python train.py --crop_scale_min=1 --num_classes=32 --norm_position="pre" --activation="gelu" --bias="none" --qk_norm=false --layers=8 --positions="conv" --beta2=0.99 --eps=1e-08 --l1_shrink=0.01 --warmup_steps=3640 --weight_decay=0.3
Rows from block 5 of a small image embedding model, named by matrix and row number. Rows with one number belong to one neuron. Each number is 128 + 32 x the weight over its row's rms, rounded and kept within 0 to 255. All counts start at 0. Numbers have three digits each. After the name is the row's rms in percent of the matrix's.
After each neuron's rows are labels from the 100 images, of 14976, where the neuron reaches its highest value: "lies over" is the class under the peak. Only what is clearly more common there than usual is listed. The data: rendered rooms with furniture. In brackets: how many of the 100.
# fc1: MLP up (model.blocks.5.mlp.fc1.weight, 1152x192), inputs 64-127
# fc2: MLP down (model.blocks.5.mlp.fc2.weight, 192x1152, transposed), outputs 64-127

fc1.139 028:131123126121115128134132121136172255216110231132122131111148130150132120154127162128155178096155201129142119121129118125130160134123118132121148132137120111140124148120133132142130118126142130
fc2.139 036:135138138128123123151125168134064014105150131124114122104091133136125154102137062185117140103083080128130126150100136125145134133128132117135116116130129133128130132129169118130131082137128130
lies over: window (37)

fc1.117 032:130148111143140137125127140124180224126136194129120138072110119117184169128136141107130130097133112121190119128096158126122127138109131139134169125120155145183120150127132154111143143142106131
fc2.117 044:156128148141133094141120139172113109166130114136128133139132104185105150182132113151136248134129080140125130123097169141150130127149127116114145102131000127110129128112096122136120133090126127
lies over: floor (90)

fc1.713 033:119138130054120205132128148099126019130134087123126135138123132126222071131122129127117135132126075130171141127159133119122033120135125128113114109146127135080131005128165127128128120151132130
fc2.713 057:124142101210126018119132090120085041127142159126144131127235134133093155122112142137134080255143180120105136133120117132114097115123128129134120165117102134134117255131114150117116174121130110
lies over: floor (84)

fc1.581 041:123130125082128141147127125134127083178161147135153116132129123149107106144130132141127123049109034129083143128154124128127174120133126114135108113129100119119148160130132128136157138122143121
fc2.581 067:127129116135137170110126120131126234100119085127128134125144140108122138110131138145129180255160137129130124119131119130133124131124128125122131123120255129130126149130108148129135111136133126
lies over: window (43)

fc1.687 035:132133132255125000127124125112187188125138108129126132104130128107203137107125156093122120238135160129124137126138101127158190136133134150122036134139129155141117036126124140132125158149117135
fc2.687 052:119124122106112255131124134129139132069205123119128120161079140124069133181115101164146125018126017127127135147127159150117091115135129133132159138127158112130125223126115110126121145112125128
lies over: wall (64)

fc1.288 027:128135144053116147088120141111078096054110103108120142121122134127119142085114108065120127000138092128142164138114146128093083146119138133136123139109145130126126039126136130059133103145131145
fc2.288 037:123132133184127038154121119124172119217074126128141117148140123102108134163121130109123185213123137117126129150139073101125129114131104137116223137134000128154126189129141086135106176123129129
lies over: floor (99)

fc1.660 037:119091131101131102128131121139193255180142218132129122140134116139128096229123140130116118034111070128110128136085131142137149144129137127131153148143124107153127127129135113134127124082121115
fc2.660 037:164087134095122216120128150145103095080123105124117124135138140126123206000133104107130162178108142132156140129131128124139164138129128119120115088117172130113128150127162134130150069199123137
lies over: ceiling (52)

fc1.459 031:134113165129126110128109118130109144131137106123135128156134132097167110119121121142130255166145244128095134123143112125155126148135139137108111135141134133109114081139116097117102136158103128
fc2.459 051:119125115129123132125131129131205044111127115128123126142073130138084112135109131095146000128108100135126119127130123123111129114130132148134127132128104114147123227126142127103135138145129127
lies over: wall (77)

fc1.123 032:150121126254127146122111128138140115192130146131128121160143120144126000137128128156158097134087128137084129120150091143128129115137118129121122128111105104114146255132127109173130119094131118
fc2.123 047:113145127000135170118130126124033169104145129131124116097113159084115165065132130094127062107142128127137126126132137115120134130111133123125123118118205130128130062139161166111142118196125128
lies over: ceiling (60)

fc1.457 268:128127128126070127126128164091122127146134084133143127129044132120163071116124143128119128128127133123138108133130174119132117114129132141129123138123129131173181127139141119127197146131161120
fc2.457 169:122115116112128083128115130118130132132135128136129131128255129091135090122122081128127120132119135138128096120128131122145144126130142127122131137131000141116129137134115132128136137135136104
lies over: wall (65)

fc1.27 063:128130124168127165132123131130026135157160177132141118132113125149161103153133137136124134144126183129133121126124134130123171114133119128127129126128115120113133255135126116131138120159135116
fc2.27 076:132129135006152120122124127154252074132124104133129141121222134115123182034128129138129015132128123130114127120121129130136105133124138119126128129121245139116128088131133150123141122062133132
lies over: window (25)

fc1.105 034:138101178206129135118127129159255206121045168128126128150141135100193107124138120142121251228153196120122128124151067123128170125151132128128101131131127122102120093145119116128109107096117118
fc2.105 047:152138082051118103156149134105000104128162140125137138125120121124017121124136122125122121102127039124123118117124131129101081127123140128132145126130098127131126145132183125112144117217132129
lies over: wall (69)

fc1.36 315:164127129107104129126181087136118132160012130114139114191129155133134127139136148135199114132114128128118127128127126128131032128112129131142135126096127135127132139090127128255129125134129127
fc2.36 186:129122127123128123150133255127122127124130141131128133083124115122124125125142130128128129133108145126131109128130135133147159127129230126118143128141130129128127131255144138125127129132130127
lies over: floor (76)

fc1.742 036:126125121146128230130124128127105172148127196130130130091123127127179117172143151104111144255181140123151121126116147135128135139125127130139155112135133127145129053106129125123142122151121119
fc2.742 047:137148128110136000138129144142124128155135139131131154135153115143050168129132112193138255071118070130115148141105157147149133130139125114106110110127043131111123159117112109130126131111129127
lies over: floor (96)

fc1.732 037:125110137192086000129133113161146138151195144134124111152137111135115127125121143200098146136095174136066102133149108137126164114145128128139055131152085115116133109125109103155121133105128121
fc2.732 073:119122125086131255109135135107131190089118124127129125124124146109126105120134125117134068129122126128138125115130124121119111133122134133128156115120255124130133162133163131128136094185124133
lies over: wall (76)

fc1.199 027:115116150087125121117133117136040058129124117121104133143123136166199128131127132102084000105126047130135162132123111130128061138134133123117153131123127129127128095129160131090122135135125127
fc2.199 041:121134117154121153117113119129167111149131114118134127142127132088124250138102135128198197123129213122121123128144097121115161124127121126131143124128118131136128151147000099140110133127133126
lies over: floor (86)

fc1.23 034:125099130123132051126130134136202134130141128117117124162136126129105133155130132160124097040126128133075133139116108143125107134134123122152141143137105091123137131127115089130124088051119120
fc2.23 056:133124118127122215116133148125026104096052130124126122124114143119130072096136129000111255128120154127150134137138113119117128139115131129130110109126177130133125067136185133118138122199120138
lies over: wall (69)

fc1.690 279:128112148090124128130194143135148117123130130123127110127128127131128129130125127127109101127120114128127126153130135129128118122092129108128134130075146148096129128127129098126128127136121137
fc2.690 183:127130116173122114128070128123122124158129127128129128120127128132130126125127182127130148128128141136110128112085122127255119255062127255132127128130038141128129135128127128130208129138134128
lies over: floor (99)

fc1.762 034:171113138202129000116122097154122208181137126127123126128144127137142141101129120143133192088133205128097133127141064124154118139137126131126102141140119119121124092127122134130113136123105128
fc2.762 054:100105126000116255136130148139131113060120128122130113131039144125069116167131120109125119131104109127129111118132149122110133117117132130142179097125209120140126176132153087117140117150128129
lies over: wall (65)

fc1.141 050:124132128145110096135133128131056168138165164133134118138128124143084117133128141154118090144099166131078127134129128128124255113139125127146072126136098123128136186126122127128145130125142124
fc2.141 073:108128128060135211121128132128221168122067114133128143123147136107217128117136130126124171135135159134128101127131126131123094141128129128120130130117255128114132104129147133128134104129127136
lies over: window (26)

fc1.372 039:120140127149122129128127139133063255133121176128136126152113120143133113153132142124113000142126160128153127135103139141089189126124135127147065125099123142146142194130112124102158135128126124
fc2.372 052:118128144080156162123121109129198053130123095137135128116225137104138153000114149130147246216136123127119116126134135123138117136141108134098223115131211128126134126127112120135123127148130131
lies over: ceiling (71)

fc1.484 307:132116127128036116120123122129128125116127132098202133165129130124130049154123121140106123128131130128127128130128135128142129110166132191115117130105128115133126128129137129255127127126132125
fc2.484 200:128035191115123114101124106114139140103127129128128136125222127108128125056172138129209122119124143128078123127159101124134107132137129154129127138129016065206127127116205138127107132150125122
lies over: ceiling (58)

fc1.76 468:233186128126074119134126134060079129115107149089130129128128189164105143249129168128126137137202166127127126128121105126120125128129129163128156131096128128092148105126127124141121198138129128
fc2.76 347:130195121130125129129129131129125131103074093128169129131150216118091128126127129126133093131242103128129109134129129126110120150128134139124186132076085131066128124212093136127128255131130127
lies over: wall (73)

fc1.612 029:136132152090129050133119115140117128110116101126112131150140143132165129085122120113170185140093153133093129123168095126141117129135140133100098144136127134078124000131136126113087130129100128
fc2.612 044:107118113188111231124131129086130100079152134131130119118074128105031132131125129163127000135126185125153128137136119116107110116118138128159137137128116127158127227127098127127126137157137127
lies over: wall (68)

fc1.672 033:089127127124127000116126134128104170119155121136146130125125134089062101118121143129157133130118110127105134138127144129129165137122135142135075138135127136140134000134086125122149163125137132
fc2.672 050:109125099175128255126128127115113093133084106127124119151121141126193136146128122113131224073150184150136126129130130127134053119143113136103174136126148115137137221111141124129124121175125132
lies over: wall (72)

fc1.158 031:128139121117126116131127106104086000101145078123121131114122127154207173114119129092088087095127027132129138124126123132135115142123140137129119129135134137150128124124200130095124153239114131
fc2.158 041:122120174129130130098116124134207184149133126132130127139214136121118119156116155147179142249122235122133153139128124126134238126131123134130126130127164120129127148131080127144113150032127141
lies over: floor (97)

fc1.127 031:129116128121127116125129131174095255137127197123127127135123126142202166170138166138115000128118182132096125134127127142105128130124137124152245139119127109134126125126143112097125110103112110
fc2.127 047:100145161058134229129116140127139041130094102126126127115129127109111133080124124138146255057124105127152142136113117117133125132126126128120122064129155138123134144134134098131121095154124139
lies over: ceiling (49)